python train.py --train_examples=39062 --input="log_mel" --encoder_stem="single" --text_encoder_causal=false --text_encoder_bias="none" --muon_scale="original" --momentum=0.95 --cautious_weight_decay=true --steps=1300 --epochs=4.3 --final_lr_fraction=0 --adamw_weight_decay_other_params=0.01
Rows from block 2 of the audio encoder of a small contrastive audio-text model, named by matrix and row number. Each number is 500 + 25 x the weight over its row's rms, rounded and kept within 0 to 999. All counts start at 0. Numbers have three digits each.
After each channel's rows are labels from the 100 clips, of 14976, where the channel reaches its highest value: "lies over" is the class under the peak. Only what is clearly more common there than usual is listed. The data: strings of digits, spoken by a formant synthesiser in many voices.
# conv: width-5 conv, stride 2 (encoder.blocks.2.conv.weight, 288x192x5, each kernel summed), inputs 128-191

conv.30:510514544516497519522452456496507495486511463548503517493486518477511509517493539494483507457541537498480513508512464517464532557460483485495516480479515525482499495517528523475507468472492551
lies over: silence

conv.220:501490478475494484520466484469501477520518511557496510483510544471469497486534486509492505502514480495490509474455503549479560543493491468522497494450537497502482481485503480493488469447486460
lies over: silence

conv.286:530496520472524483525521487434494500469470519481504492468531443511507503474534507505501544482523491455486471483498509491479512533529500494447540484501535488511538468484531492453519503486501484
lies over: /s/

conv.152:500508500497553528503508482499511505539494518496493507474508499510504546543530455474480463567522468561470532533504515521474547498502531502451495516494513510527524509458493497486514480482489454
lies over: /u/

conv.110:475529507474514506496478523474493507484533477528483465480513476487524478516501525472486466462544476478489498516491516491508512472449479533473511484508475500532498510492538480513485496496566527
lies over: /u/

conv.228:470496504535480483481488508487532509481535499485506484505509566529494473479500471543496524486504506494486460517488487479511499477534474509466497513458475471514462549483450550500484512496548509
lies over: silence

conv.14:493472494480487483477487509467498510494504502466517469464533534544486491490547482506496492505524492542503468510465487537503501495515476470516488492504470493524470512458524520501447460486485513
lies over: silence

conv.247:507512518540437500569530463470515503510478467486492488490497555524476509505505463450483508490556479489522477522463492472475505517460522501483528566506494470509519546483527509461520488514533500
lies over: /u/

conv.118:467489487533518512487490472560454440524511455480508518540503488482489471486512550455492483486521500478504476507480467477498514459532493489488514466528486525477541495488541512482496549484519493
lies over: /aɪ/

conv.195:513540536503477540496495505525505526512519447523489484552446435471511504511503470483485518484535498506528481489527477521540490513544515456505473527499488490485500495492472522489513541490483470
lies over: /aɪ/; /ʌ/

conv.123:453508495505516517509487533503470492504505512528501488502526487527517501501519471506512549533499511511514497499495475532474525516452520520458498485486487499487521470503560514588517491519535474
lies over: silence

conv.178:515531473478566535494498511502517496481517483509495471461518525489463490484491532480488521509492506510467531510458549460479506489540557528510483506509547512469483518518508466467499502497492450
lies over: /u/; /t/

conv.171:466495506480499531467520472507495464483490511474514522512497480485533494468476519521513467496458474520453527477501511511487488498486495486503501505505502488483570517545536535481502525468495504
lies over: /ɹ/

conv.57:490468490459525476500528500486474509523496527478455494499514490486494479484485499470490492517472459502474460509474508494504466459510534511517484480477547484483507469445557549526476506514480523
lies over: /ɹ/

conv.66:542464517527517480515527496505510522487474512471497487499585502510481509510503477509475487492469543484447517513527522504475540521521519508487517492485530478514469520500497503506495525517475508
lies over: /ɪ/

conv.59:479538490483516455522500467498512498472470476504448491507510473484452528493554490521540480486498514494487509506509493516479512488503551490515552527477496449502487522451494538488464518469433509
lies over: /t/

conv.194:499510493520535556468541489516504493520476465511529532523540513507542474472500488482526497496466504474531467493500518539466528546515525457503512482511500490451490520526489480511520495499481523
lies over: /u/; /t/

conv.275:506498485499470488497543547500525510506447542442487472511455516482463515511472493452511513517495496498529504464466490541503516534501530477512534502555462453488515536503481504475476501504445511
lies over: /u/

conv.106:512540490483528495480521463513525481472512495527480480498486479490533539528482472462491436530478494530524528475508518486481503484512476538521487482467466476513516510542488540485487531467477482
lies over: /s/

conv.58:504474503499502509527519510522525518502477451502530502448521505502518457496511562484518486513481488515495484519473511481510551539460502506452536489489527462511506509544487515504495502471517490
lies over: /t/

conv.145:480508545530476498490495482498487474525485459539505515555517513478482492498563459515480503505505503495494499505439493526518488528513478491458494503497537456490474481524491466459499471488495512
lies over: /t/

conv.124:498517484500495531533522503525538518456476503506503504504500498543524484498508469474517509479500497480472476500510480494508516525543502452504515496532452525480514512509487515553520501523548520
lies over: /aɪ/

conv.139:532524500454540481518522514502501460496497520529516477495486502520534517447467468478499490517495488527476525515513480455497475509482478489516497523491495469499504513498526510503510458494478496
lies over: /t/

conv.272:544484516511439483570466479525510511491553495507533519499496493513482496517464504466508473532501521537508565522491491496475503512529466504460534539467490475517492539532528460534489485512533513
lies over: /ɪ/

conv.151:535518500528459461500515516506478464467501573463495485502506483483484447515498511508487466483506485540512510483532513466460516478509548507481531483493527519483491553512493490444512475510518515
lies over: /t/

conv.15:480522500483474524470502509514490450491479443490518493523533523519521524500494505480539482461473479534485481543524488482523506468523523528523496494525533511491523510466506500524497453497511476
lies over: /ɹ/; /i/

conv.249:489485499517512440495509466451491507464511491494526516507516504517469548478459498502479515484499493471525524457515499496502539526446471497464480482498528509493520503512473492512480453490452485
lies over: /u/